A small image VQ-VAE, trained from scratch: encoder arch mlp_mixer.
Rows from block 2 of the encoder of a small image VQ-VAE, named by matrix and row number. Rows with one number belong to one neuron. Each number is 128 + 24 x the weight over its row's rms, rounded and kept within 0 to 255. All counts start at 0. After the name is the row's rms in percent of the matrix's.
After each neuron's rows are labels from the 100 images, of 14976, where the neuron reaches its highest value: "top examples" is what is common among them. Only what is clearly more common there than usual is listed. The data: scattered letters and digits in many colours.
# fc1: MLP up (encoder.blocks.2.mlp.fc1.weight, 1152x192), inputs 0-63
# fc2: MLP down (encoder.blocks.2.mlp.fc2.weight, 192x1152, transposed), outputs 0-63

fc1.144 081 [144 128  92 105 120 147 136 139  97 122  51 127 110 137 118 122 167 124  80 143 139 136 140 113 181 145 121 117 118 136 138 153 131 128 166 140 149 142 156 116  97  85 115  93 147 163 139 128 139 155  78 127 109  91 129 118 133 107 105 131 113 155 121 139]
fc2.144 088 [ 94 105 124 129 164  97  93 135  87 170 140 111 122 127 141 133 128 136 131 131 143 138 132 118  69 125 102 145 119 142 135 148 100 143 106 120 129 140 127 149 155 131 100 142 126  73 174 128 101 132 145 109  36 151  98 140 151 156 137 134 149 119 132 106]
top examples: white; orange; yellow

fc1.316 123 [142 193 114 139 156 191 132 131 149 154 139 154 102 137 124 139  92 156 128 124 143 135 117 128 107 156 188 125 101 104 133 134 128 152  96 161 117 115 123 134 184 157 134 126 140 137 125 104 136  96 156 111 105 137 114 109 110 107 118 121 104 117 134 117]
fc2.316 123 [141 131 154 145 117  65 157 139 130 131 112 121 125 143 184 118 186  92 129 134 132  90 145 163 114 140 103 134 133 144 166 112 143 125 157 115 132 140 139 144 123 108 157 192 143 169 108 127 126 120 161 132  92 135 103 125 139 139 126 144 141 113 158 150]
top examples: red; brown; purple; black

fc1.424 147 [141 126 141  93 124 164 137 120 177 139 136 106 133 140 127 128  98 119 151 118 160 188 121 155 129 128 128 133 136 114 122 145 112 138 122  81 129 109 145 134 155 209 141 121 129 147  82 154 127 100  81 119  95 154 124  68 117 109 117 122  90 156 137 111]
fc2.424 158 [ 98 132 133 105 107 107 119 141 122 146  90 143 112 144 126 159 172 155 140 105 151 101 117  71 129 165 142 138 130 114 120 115 151 130 144 146 120 130 124 165  96  66 110 133 102 112 124 117 142 141 152 109 182 147 138 150 134 117 121 145 170 140 122 141]
top examples: brown

fc1.731 113 [127  99  92 142 110 127 133 156 122 189 113 124  98 125  98 139 101 111  99 100 151 104  89 136 119 141 123 126 146 108 146 151 146 169 182 158 133 122 114 146 151 117 143 157 156 141 161 149 125 135 116 141  92 127 137  98 135 108 115 116 166 137 113 106]
fc2.731 108 [134 138 136 109 127 118 160 136 108 158 143 119 120 146  92 145 154  76 128 162 120 171  92 137 145 135 147 171 121 142 141 125 103 156 100 121 155 159 119 126 135 163  89 135  95 116 111 120 124  99 102 118 163 145 147 101 167 103 124 112 124 138 173 122]
top examples: green

fc1.329 105 [142  97 149 117 168 128 163 137 172 168 137 129 111 145 187 123 130 139  81 104 141 122 123 112  94 148 164 186 159 103 116 148 140 153 102 171 141 141 154 121 107 142 125 156 122 117  81 108 164 108 161 108 117  93 129  55 137  85 104 128 135 110 121 133]
fc2.329 076 [113 110 153 119 159  98 101 147 102 187 120 111 115 135 147 111 115 105 111 153 124  77 135 186 129 126 107 143 129 109 159 122  94 122 129 102 127 113 124  98 129 114  82 130 127  96  94 143 102 127 137 100 127 167 139 206 135 145 146 107 144 118 180 151]
top examples: green

fc1.146 094 [111 175 151 122 148 120  55 152 119 109 100  79 116 103 127 170 110 124 123 126 114  98 113 150 110 155 130 133 157 126 111 163 147 155  87  97 113 113 132 126 129 112 123  83 106 132 154 140 110 136 184 142 165 115 162 105 133 140 116 140 124 147 130 145]
fc2.146 071 [137 130 131 107 104  90 143 129 115 109  98 119 153 155 101 146 136 178 117 119 135 116  96 148 107 125 169 205 134  99 126 112 115 157  93 122 133 133 123 121 133 133 119 105 156 127  91 130 204 150 149 134 157 155 183 138  90 146 133 123 123 119 107 129]
top examples: red; pink

fc1.508 085 [114  99 127 130 129  98 163  88 101  90 129 135 123 139 132 133 104 120 129 129 106  76 129 134  88 200 174 144 167 154 161 156 145 126 125 166 100  64 141 111 126 122 127 148 131 129 110 113 106 165 134 122 118 149 101  92  88  94  91 161 115 132 143 168]
fc2.508 083 [ 74 137 152 143 142 136 106 116 195 157 144 125 117 128 116 148 144 156 109  96 154  92 122 162 165 141 125 162  84 155  92 113 100  90 150 104 109 203 134 133 128 145 120 147 102 113 111 139 133 120 125 119 164 141 169 111 137 134 136 147 123 128 134  91]
top examples: green; white; pink; orange

fc1.259 109 [129 133 147 105  97 112  99 120 115 145 101  95 136  97 155  98 119 151 123 116 146 153  98 112 107 105 153 119 138 129 133 123 106 158 156  95 105 148 122 139 151 140 115 137 167 131 159 162 109 149 149 125 202 142 132 165 120 103 127 139 145 130 152  88]
fc2.259 111 [130 114 150 116 134 128 135 152 103 169 127 125 102 136 111 102 138 145 151 133 135 145 157 131 104 139 117 157  82 110 118 163 147 161  99 161 120  90 124 126 136 156 139 135  79 125 154 125 134 138 133 119  94 160 139 107 118 119 130 121  84  94 125 107]
top examples: black

fc1.589 123 [112 130 163 138 121 128 138 167 142 174 126  63 118 120 126 150  96 164  84 124 137 111 132 101 152 122 145 159 162 145 148 148 147 118 133 109 143 130 159 130 131 122 150 116  97 117 135 149 134 117 142 131 110 105 143 134 134 105 118 116 146 134 113 119]
fc2.589 139 [103  89 143 106 173 171 138 148  92 140 108 198 142 138 145 134 107 143 139 112 151 141 121 123 110 130 124  80 101 122 120 127 125 159 135 117 113 105 127 133 128 122 151 124 106 109 117 100 153 162 147 112 133 139 136 173 135 115 156 143  88  82 104 166]
top examples: teal

fc1.141 093 [115 100 149 130 140 201 128 141  94 148 117  96 150 138 105 119 101 117 135 138 127 198  99 126 131 135 145 154 118 124 155 136 118 156 112 114 110 121 120 145 116 148 137 123 154 139 173 129 112 146 134 146 131 149 133 106 101 120 108 142 135 134 152 155]
fc2.141 105 [ 87 144 147 100  87 102 161 142 144 161 138 128 126 124 185 103  76  96 103 125  76  72 157 149 135 121 103 130  61 146 122 110 165 100 112 141 132 156 131 107 107 128 111 127 140 118  74 138 148 129 116 117  98 129 158 150 149 128 113 131 126  97 133 110]
top examples: white; pink; count: six

fc1.746 100 [ 88 134 143 107 154 170 106 136 116 118 158 117 139 111 126 101 116 122  97 120 108  90 110 128  88 145  79 121 130 119 127 118 117 168 134 162 165 141 105 123 149 158 123 110 115 138 112 155 141 160 104 108 145  89 116 128 164 116  96 137 131 166 127 130]
fc2.746 076 [162 136 118 131 120 142 129 127 123 152 110 133 147 120 101 103  84 138 137 142 149 138 128 121 138 131 140  94 142 136 135 115 149 131 126  93 128 103 129 130 127 139 121 166 114 105 107 165 113 145 134  54 130 135 141 114  64 137 128 156 140 154 147 131]
top examples: green

fc1.483 084 [147 154 141 137 140 138 160 160 122 120 140 135 156  81  98 152 118 127 122 128 117 116 132 141  91  74 121 126 123 110 110 140 108 115 114 148 135 104 106 111  96 128 123  75 140  95 138 129 112 133 119 129 181  98 104 106 133 117 111 115 118 172  97 159]
fc2.483 077 [141 138 119 102 148 151 109 155 108 138  98 140 144 166 142 104 136  84 105 118 115  82 124 166 133 108 133 160 124 133 108 127 151 110 120 129 120 135 113 139 104  87 131 166 160 125  98 140 128 154 123 110  34 152 178 168 110 139 131 133 152 102 137 125]
top examples: teal; pink

fc1.431 102 [123 144 120 122 133 134  71 141 145 188 146 110  83 113 132 136 138 168  93 131 100 161 112 135 136  87 115 168 125 112 121 116 155 125 143 150 128 119 128 133 127 122 117 124 114 128 139 141 107 109 137 131 159 122 155 146  92 106 128 141 145 139 163 135]
fc2.431 122 [147 154 133 139 143 190 142 129 122 108 133 108 142 131  85 109 108 109  92 127 122 157  67 158 159  87 115 134 118 121  84 124 120 138 121 136 116 100 126 115 131 137 110 105 147 203 112 155 124 167 167 115 153  89 170  82 129 100  84 126 139 154 117  89]
top examples: count: six

fc1.499 088 [147 145 147  92 157 162 112 159 138 123 125 163 105 155 119 160 120 146 158 116 103 107 145 122 107 133 146 117 144 160 108 169 133 138 103  91 133 106 108 131 115 145 128  93 182 132 117 137 116  96 169 147 157 158 112 106  97 104  99 111 157 110 109  94]
fc2.499 100 [119 128 162 106 152 125 103 156 158 125 156 118 133 133  96 175 126 184 116 128 103 148 141 102 128 144 136 192 136 140 102 134 139 150  88 108 121 117 116 151 155 158 106 103 145 105  74 104 120 110 119 109 176 107 103  89 136 141 153  98 166  98 156 127]
top examples: yellow; pink; white; the character M

fc1.161 102 [ 96 124 139 119 149 140 167 137 135 150 113  59 119 137 129 123  73 142  94 166 129 176 140 118 156 104 194 126 141 107 126 157 110 161 143  97  97 125 146 140 139 132 135 118 130 133 154 136 132 108 165 155 131 122 136 136 128 118 114 100 133 159 117 135]
fc2.161 087 [103 111 150 150 118 140 147 125 141 154 133 136 119 130  88 143  79 143 183 130 148 125 114 136 156 121  77 130 134 126 118 132  87 170 119  91 124 118 126 102 159 148  83 115 124 107 140 118 105 128 120 119  98 106 174 120 117 139 118 101 151 102 144 146]
top examples: yellow; orange; pink

fc1.504 113 [138 157 139 101 140 118 116 163 154 105 143 103 105 117 123 121 142 103 153 128 120 148 118 132 105  99 203 142 115 130  95 131 131 138  87 166 123 108 132 127 122 163 128  96 112 149  94 147 154 107 103 132 135 137 151 122 145  98 132 144 181 159  97  80]
fc2.504 114 [124 111  95 135 154 102 125 124 125 112  83 179 111 134 133  99 112  83 121 157 129  94 117 124 138 147 104 154 102 111 144 136 109 140 128  93 128 121 125 139 125 140 156 125 116 173 132 136 111 106 127 136 123 159 111 140  49 145 140 132 188 121 108 123]
top examples: brown; black

fc1.721 100 [135 116 141 152 156 127 134 115 136 136 153 110 131 108 113 134  84 121 147 138 151 116 128 129 109 113 110 173 123 159 158 101 143 126 127 165 110 180 130  90 101 131 111 123 104 100 121 115 134 189 106 107 132 144 129  77 117 118 116 138 106 136 117 129]
fc2.721 110 [103 141 138 135 145 112  95 108 202 149 117 149 103 131 153 129 166 141 111 126 108 123 121 137 171 159 143 110  93 126 146 142 131 100  92 113 160 121 149 124 100 122 139 117 112 145  92  87 123 125 162 122 126 129  69 135 121 155 112 156 165 100 137 162]
top examples: teal; green

fc1.302 117 [ 97 152 150 133 150 137  93 148  95  92 124 145 138 101  80 126 113 143 124 125 148  94 124 119 114 110 114 103 106 111 164 150 151 155  98 138 122 122 126 130 113 117 132 161 148  96 157 122 102 117 126 128 190 153 111 148 120 143 133 130 143 119 131 150]
fc2.302 128 [137 147 139 124  91 148 106 103 134 154 124  98 117 162 150 166 114 116 105 149  96 155 140 140 101 115 118 134  94 144 105 121 159  61 126 110 120 111 139 117 121 144 106  94 128 134 110 155 135 159 119 118  76 117 122 120 132 100 146 124  87  92 127 107]
top examples: yellow; pink; orange; white

fc1.723 098 [135 141 129  95 118  99 140 147 105 118 101  93 108 115 124 112 103 149 152 137 117 131 136 114 138 172 128  89 136 106 121 153 147 167 118 121  92 107 124 144 144 106 145 115 160 160 196 161 123 152 131 142 130 132 115 128 130 104 117 181 144 115 103 132]
fc2.723 099 [140  87 170 136 138 129 106 123 128 126 169 115 118 137 115  99 155 137 129 129 151 123 148 126 185  98 126 146 133 152 113 133 112 120 139  95 139 121 128  92 135 123 107 138 133  87 123  99 103  90 162 113 119 131 145 161 106 130 116 148 166 110 134  92]
top examples: count: one

fc1.274 108 [139  72 127 101 184 108 116 143 132 159 145 145 120 131 156 135 158 133 147 121 164 137 110 155  83 101 129 118 160 139 151 140 146 131 116 171 112 112 149 131  79 193 104 148 131 127 101 142 100 125 155 139 117 167 123 106 174 139 138 149 129  67 119 134]
fc2.274 118 [125 123 141 107 101 132 158  98 120 129 119 108 212 121 146 171  85 112 151  86 122  93 133 100 131  81  82 103 174 109 110 127 151 145 148 122 117 167 143 112 151 120 166 123 133 152 116 183 174 137 159 135  99  91 132  85 141 118 145 154  97 122 131 111]
top examples: brown; purple

fc1.272 091 [141 142 119 125 122 118 158 154  88 105 108 149 130 137 178 100  95 157  85 150 156  98  99 155 147 152  89 122 177 133 107 182 141 166 147 154 146 118 156 131 137 121 158  97  95 151 158 131 122 129 137 155 112 148 145 154 169 153 147 135 112 106  99 131]
fc2.272 110 [140 102 128 112 151 163  79 115 142 154 130  89  82 129 109 175 133 175 140 116 112  88 116 115 121 137 136 141 112 117  98 148 143 153 124 114 112 136 104 153 113 114 116 136 106 103 130 155 144 160 117 117 191  83 137  97 125 105  64 110  83 103 117 159]
top examples: teal; white; yellow; orange

fc1.107 089 [158 139 160 115 132 142 147 158 207 135  96 120 115 146 165 129  93 157 116 146 115 109 105 111 138 123  90  90 100 147 121 158  96 157 116 163 126 135 112 164 109 152 130 104 132 141 139  86 111 149 146 115 116 154 146 130  99 137 100 127 132 154 118  82]
fc2.107 057 [167  76 125 137 141 146 150 124 145 151 137 165 141 105  89 203 152 119 127 136 135 114 125 168 122 105 131 202 110 122 144  97 141 139 126 166 125 108 113 121 127 155 155 127  83 153  89 108 129 129  84 130 165 130 129 130 109 114 118 140 137 111 143 126]
top examples: teal; white

fc1.77 100 [134 108 171 159 158 129 141 128 112  93 114 123 131 134 125 133 118 135 137 169 141 106 116 151 128 154 123 119 108 131 109 111 147  92 133 140 125 142 155 125 107 138 130  89  99 142 119 146 155 130 169 133 111 103  96  83 115  70  63 113 138 115 135 101]
fc2.77 108 [127 144 125 121 100 158 147 150 125 189 144 106 111 141  99 136 101 140  76 144 110 194 149 115 133 177 156  99 108 134  81 118 132 179 114 120 129 114 148 156 134 115 129  92 131 167 178 141 106 129 156 113 152 124 127 130 150 106  86 104 101 132 102 131]
top examples: white; pink

fc1.314 084 [134 179 108 119 116 115 141 118 111 166  98 157  97 143 157 159  87  87 131 162 137  97 136 111 135 157 150 182 118 137 129 134 128 149  99 137 150 113 148  94  98 129 111  82 104 146  85 141 124  83  81 108 172 144 136 165 136 121  97 126 118  89 103 136]
fc2.314 064 [130  82  94 122 146 115  94 143 158 121 197 138 124 120 110 141 138 115 158 115 130 121 151 156 107 125 148  98 163 135 132 131 110 157 117 146 134 139 138 116  98  91 128 130 104  71 147 130 108 134 160 137 121  91 176  99 134 112  99 121 163 136 122 128]
top examples: red; count: six; the character N

fc1.474 117 [145 141 122 113 135  87 133 161 105 110 147 125 127 156 158 112 166 161 119 141 127 104 114 116  55 155 124 124 116 131  76 144 137 109 111 104 152  96 113 136 137 100 131 141 149 119 146 147 127 150 165 137 169 136 121 115 155 114 127 149 161  93 134 114]
fc2.474 089 [120 135 160  95 138 142 141 119 141 134 115 138 128 147 150 120 141 144 162 107 132 128 150 118 114 146 124 127 121 135 115 126 142 144 143 116  87 138 114 136  69 110  74 175 138 160 135 134 174 145 151 137 131 137 142 151 125 122 172 132 112 120 120 123]
top examples: count: one

fc1.542 108 [134 136 145 165  97 132 128 147 135 166 141  81 130 147 139 153 111 141 108 142 104 145 109 139 126 156 176 129 122  99 113 120 159 133 131 129 148 141 126 110 111 152 145 130 137  97 185 155 170 157 133  97 146  76 156  65 164 129  91 129 106 158  63 132]
fc2.542 093 [ 91 124 174  95 147 127  92 148 112 134 126 116 126 100 103 137 137 107 122 135  60 115 111 138 133 132 155 129 161 144 148 118 144 148 150 121 116 132 139 137 114 123  87  89 107 139  93 134 126 128 122 135  75 152 109 138 180 101 142 132 151 102 168 121]
top examples: green; brown; purple; blue

fc1.241 108 [137 130 121 100 123 123 109 132  78 136 185 142 132 158 140 126 132 117 161 126 108  61 146 139  86 168 114 120 165 189  88 122 169 123 105  94 115  91 117 184 157 110 164 153 124 142 132 115 121 148 174 123 131 127 130 107 138  96 111  93 150  99 116 133]
fc2.241 080 [132 154 123 126 142  98 147 143 163 130 133 116 142 139 139 102 158 149 160 101 103 115 137 103 143 177 106 148 142 138 126  99 117 120 145 124 118 151 143 101 120 129  73 167 115 102 136 127 104 120 142 156 153 143 174 163 113 137 123 112 110 114 181 129]
top examples: white; yellow; pink

fc1.223 091 [112 155 111 152 138 119  48 125  82 134  72 112  72  79 116 128 125 152 153 159 124 122 142 132 117 156 144 132 119 127 136 128 166  76 103 147 122 155 160 114 119 111 128 151 128 133 119 101 121 123 133 130 173 125 102 149 126 130 135 145 164 143 150 157]
fc2.223 091 [104 167 143 124 102 139 128 168 107 128 109 114 120 136 142 103 113 127 151 138 118 129 104  94 148 145 160 112  88 107 103  91 194  82 117 136 135 134 121 109 130 157 150 101 131 138 175 129 150 118 149 133 119 148 159 135 113  38 129 113 109 139 103 124]
top examples: yellow; white

fc1.520 103 [125 156 154 145  86 153 121 147 141 133 182  85  88  93 111 165 111 119 123 126 118 113 147 140 151 105 150 166 123 153  96 118 139 137 106 135 155  82 111 131 138 151 120  54 103 115  90  85 116 128 146 129 100 137 110 184  80 140 118 125 143 134 111 131]
fc2.520 102 [116 107 144 134 147 111 128 150 129 107 108 116 142 129 143 141 123 132 178  96 165 128  70 102 140 103 124 124 194 110 130 148 116 150 153 125 149 121 135 115 103 105 135 180 122  94  99 176 126 136 136 101 117 120 187  83 127 152 109 161 117 145 122 125]
top examples: red; orange; white; yellow

fc1.753 097 [145 134 114 121  91 141 143 110  99  82 169 126 131 162 158 114 151 112 111 115  96  76 110 157  63 176 124 114 119 147 115 138 123 132  93  90 130 143 126 123 141 115 114 123 139 177  98 114 110  92 105 130 156 110 117 132 163  84 137  96 129 136 101 118]
fc2.753 111 [139 127 121 168 145 166 166 125 141 178 141 160 109 122 165 120 139 122 148 156  99 107 180 131 128 102 122 152 102 124 100 112 126  55 119 165 137  65 130 109 112 119 119 156 121 107 136 133 122 146 113 109  81 183  75 165 148 152  75 115 201 115 154 129]
top examples: black

fc1.271 134 [163 121 145 111 110 136 151 139 168 124 134 134 112 149 167 139 142 161 125 104 123  70 146 122  93 125 147 159 148 151 116 170 128 139 100 100 134 123 145 131 134 114 139 143 106 128  76  83 119 128 163 127 202 124 105 141 141 109  88  97 148 117 135 115]
fc2.271 141 [145 135 101 158 134 147 120 107 102 106 100 146 140  98 118 178  95  97 149 122 125 158 119 159 103 129  93 128  90 154 140 165 115 155 158 127 148 161 124 122 126 155 141 131 116 137 144 119 122 135 113 123 156 111 145 130 165  74 128 146  91 121  98 141]
top examples: count: one

fc1.143 091 [111 148 148 111  98 126 124 127 137 122 156 103 128 130 106 123 182 123 168 163 121  94 133 148 127 143 168  76 183 135 116 141 143 165 116 122 102 127 148 127 114  93 144 103 111 119 110 102 130 123 110 122 107 153 137 132 116 125  99 126 143 121 141 138]
fc2.143 128 [134 112 123 164 140 135 113 125 163 132  76 130 116 117 122 129 102 147 139 129 139 152 110 148 123  64 136 166  59 142 119 112 106  66 129 129 145  87 126  67 133 106 133 138 112 146 105 117 121 144 136 124 112 109 133 126 139 130 138 132  77 107 101 137]
top examples: count: one

fc1.510 097 [112 117 109  85 127 155  73 159 167 145 103 166 148 125 131  97 136 140 143 104 133 141 114 133  82 127 156 142 189 134 158 141 149 147 140 107 115 133 116 181 153 143 123 109 142  80  94 108 162 150 149 153 116 134 132 146 131 118 142  99 138 121  82 144]
fc2.510 095 [153  85 139 146 131  97 155 145 130 132  98 146 138  86 133 109 128 168 113 146 108 168  95 145 134 148 137 129 108 112  89 141 105 104 136 108 135  83 144 134 129 132 121  95 107 150 125 147 136 130 106 128 171 154 147 111 120  97  99 128 129 140 190 123]
top examples: black; blue; brown; purple

fc1.443 122 [102 129 110 131  99 121 126 175 179 105 125 106 128  80  87 125 114 152 161 104 152 145 148 127  91 125 137  65 159 163 152 157 133 127 120 156 115 157 159 149  99 140 153 173 114 100  95 146 137 106 178 132 134 131 164 151 125 133 129 174 169 143 115 125]
fc2.443 107 [141 149 153 113 131  97 145 117 146 121 125 102 122 111 138  96 112  80 129 112 139  98 122  98  93 189 137 126 104 130 167 117 131 149 167 103 147 100 132 124 150  99 156 131 127  97 122 107 123 108 106 166 100 175 183  77 138 131  99 171 129 144 121 124]
top examples: brown; black; blue; count: six

fc1.66 093 [150 161  98 135 114 198 104 177 116 125 197 115 135 158  74 120  96 155 115 130 105  90 116 148  87 139 131 119 105 116  92 128 184  95 106 102 132 133 145 179 138 123 120  98  88 113 159  89 132 150 134 135 125  91 162 104 113 149 140 101 124 132 110 125]
fc2.66 085 [107 150 136 143 153  63 127 119 111 145 120  93 123 105 134 163  99 117  91 114 142 100 119 168  82 103 136 133 151 109 117 139 164 144 130 189 112 180 111 124 145 141 154 155 125 140  32 147 153 143 129 120 106 117 139  96 117 117  74 128 128 158 105 111]
top examples: white; pink; yellow

fc1.395 078 [107 119 146  79 151 120 124 100 154 126  81 130 110  86 128 152 104 120 134 114 133 111 161 117 153 155 148  68 138 130 120 173  74 171 113 117 154 127 138  68 127 145 125 146 147 111  98 140 128 114  82 167 129  87 136 110 123 141 146 130  92 102 110 165]
fc2.395 076 [116 119 111 128 129 133 132 124 139 107 117 146 131 156 141 127 119 125 118 130 136 120 135 132 117 158  97 157  98 124 171 126 155 107 143 117 112 147 133 104 101 101  66 148 126 133 131 114 130 132 157 124 170 132 151 142 128 161 114 126 127 150 168 110]
top examples: green; black; blue; brown

fc1.32 090 [116 136 146 124 110  76 159 124 181 132 165 130 140 142 149 123 150 161 141 153  92 101 132 157 122 149 111 126 180 127 139 135 118 101 151  97 103 105 124 146 124 126 129  78 130 108 177 160 142 105 131 104 126 110 134  92 133 136 121  93 126  85 157 125]
fc2.32 102 [140 125 106 118 168 163 115 138  54 122 130 144 113 183 169 120  88 135 173 146 159 135 135 124 139 134 157 104 112 120 106 131 119 124 125 154 139 156 163  93 124 108 129 179 127 127  97 135 130 130 143 127 109 139 104 130 101 131 138 140 118 122 146 109]
top examples: brown

fc1.27 082 [132  93 125 116  93 181  93 141  93  80 149 116 155 137 138  97 106 119 122 145 127 106 144 153 131 127 139 132 132 170 156 121 161 139 136 139  87 100 115 167 122 125 142 161 153 142 124  86 123 145 143 152 117 117 139 177 158 137 125 133 144 155 121 100]
fc2.27 065 [136 147 103 126 159 106 148 145 133 145 165 142 134 134 146 137 102 124 154 122 115  78 129 136 103 144  94 119  86 142 143 148 149 137 181 109 143 153 122 145 147 138 135 120  87 103 108 144 164 140  85 158 124 133  83 104 131  89 150  74 136 110 109 123]
top examples: teal; white; yellow

fc1.20 099 [109 150 168 128 144 132 151 114 162 143 127  98 123  97  90 126 155 104 128 149 139 121 159 145  89 165 118 145 155 142 111 120  98 154 116 104 134 147 133 108 103 173 147 129 128 130 111 168 101 153 208 107 127 151 132  62 134 139 138 111 165 103 131 102]
fc2.20 099 [ 88 141 123 112 134 101 116 119  88 175 101 114 150 130 142  96 123 106 111 103 127 105 148 178 124 121 108 173  95 149 147 120 184 125 158 146 141 127 152 163 130 134 129 135 178 145 103 161  97 126 131 136 125 118 138 149 129  91  96 168 157 111  89 127]
top examples: red; black; brown

fc1.4 127 [110 166 108 136 129 102 127 124 124  88  55 138 123  99  87 133  43 196 128 130 133 168 137 111  87 142 162 141 118 150 112 137 150  97  79 131 116 109 131 147 129 130 132 114 128 130 153 125 143 126 159 110 148 110 111 138 115 106 102 112 139 142  98 132]
fc2.4 154 [134 114 145  73 183 136 124 158 134 133 129 119 172 103 148 158 145 101 102 135 145  75 149 156 166 118 117 143 187 137  98 146 148 117 145 131 100 151 125 119 107 150  92 105 142 144 128 117 107 148 108 126 109 182  97 114 143 149 135 110 108 108 127 114]
top examples: red; orange; yellow; pink

fc1.258 083 [136 117 136 136 117 181 177 159  54  85 142  95 169 157 138 132 149 130 115 127 113 132 140 140 129 130 122 124 165 100 134 102 143 135 139 124 109 153  98 168 149 140 128  95 101 144 138 114 152 105 125  97 117 120 142 134 116 104 115 127  90 121 154 137]
fc2.258 075 [107 108 128 116 145 117 109 128 163 158 141  80 106  61 169 165 132 145 137 110 130 132 168 112 115 131 127 109  84 136 143 114 150  94 122  75 137  98 139 113 107 151 100 149 112 154  72 163 133 117 105 153  53 102 160 151 142 136 145 120 150 146 139 125]
top examples: teal

fc1.371 082 [151 123 138 140 180 147 135 141 137 124 126 141 153 122 150 134 144 148 158 138 147 125 132 124 141 130 150 116 143 121 122 127  96 138 101 132 111 139 139 147 129 132 115  95 140 142 172 138  93  71 120 141 135  64  99 123 135  95  91 148 167 148 113 174]
fc2.371 094 [126 105 133  75 125  97 140 127 145 129 116 118 138 147 113 162  77 162 108 175 119 157 141 116 128 122 132 143 133 130 101 123 109 109 138 118 106 102 136 118 149 117 122 168 125 124 119 113 135 138 134 125 120 151 149 108 130 131 129  87  94 113 132  98]
top examples: black

fc1.192 121 [144  93 145 135 122 177 138 132 152 168  79 136 121 127 138 157  72 146 136 119 137 123 151 111  98 161 180 118 179 105 142 172 103 177  99 110 128 139 153 130 119 130 146 134 184  72  95 122 133 139 121 144 149 114 147 125  85  99  99 144 135 118 118 143]
fc2.192 156 [113 138 175 133 124 115 163 142 133 132 163 168 123 132  75 136 116 118 154 160 132 127 113 119 123 104 119 158  85 142 101 139  94 109  97 107 162 144 125  89 158 108  95 130  94 125 124 139 129  95 155 111 127 131 122 146 157 170 121 117 141 174 161 153]
top examples: yellow; white

fc1.734 089 [124 127 131 137 117 139 105 156 166 149 153 161 114 125 147 149 153 101 136 140 149  99 121 139 116 152 143  81  54 114 124  99 176 131 121 121 118 137 111 127 120 159 123 147 114 118 104  99 132  83 125 106 122  85 142 122  98 146 157  96 130 152  88 110]
fc2.734 076 [ 97 120 125 118 119  75 114 154 112 171 102 152 143 143 128 128 119 163 109 159  93 145 124 140 131  63 122 130 133  98 151 120 154 142 129  96 129  99 116 161 143 109 116  64 109 106 119  86 145 154 116 148 134 160  79 155  87 137 130 116  99  96 122 165]
top examples: green

fc1.407 100 [134 176 156 102 126 183 124 160 184  87 163 135 118 118 127 160 140 115 131 104 158  97 128 116 162 105 134 154 142 106 112 129 140 142 126  83 156 137 114 112 123 141 142  96  61 177  88 118 133  74 107 108 121 155 152 116 148 130 127 132 150 137 133 104]
fc2.407 131 [131 141 118 140 154  96 139 139  86 134 123 121 145 122 106  73 132 130 134 166 140 127 166 132  79 197 125 164 102 139 133 112  96 138 138 105 145 160 118  90 140  77 154 146 100 107 101 160 115 152 148 146 148 160 126 131 109 164 129 174 152 165 149 128]
top examples: brown; black; blue; purple

fc1.331 098 [128 134 122 116 146 173 109 106 140 155 141 133  85 105 132 181 154 105  92 116 144 175 127  95  91 143 118 168 138 138 108 104 185 124 121 140 146 135 100 127 136 127 113 155 149 112 103  97 101  85 156 108 111 132 134 130 130 149 161 103 132 143 129 121]
fc2.331 062 [138 103 129 155 135 147 112  97 111 145 136 165 145 174 120 127 147 152 119 139 109  85 137 111 144  84 141 119 170 128 121 152 114  82 145 108 144 136 138 129 145 147 118 101 101 167 157 144 112 128 133 136 182  98 115 154  93  61 106 142 130 136 162 124]
top examples: count: six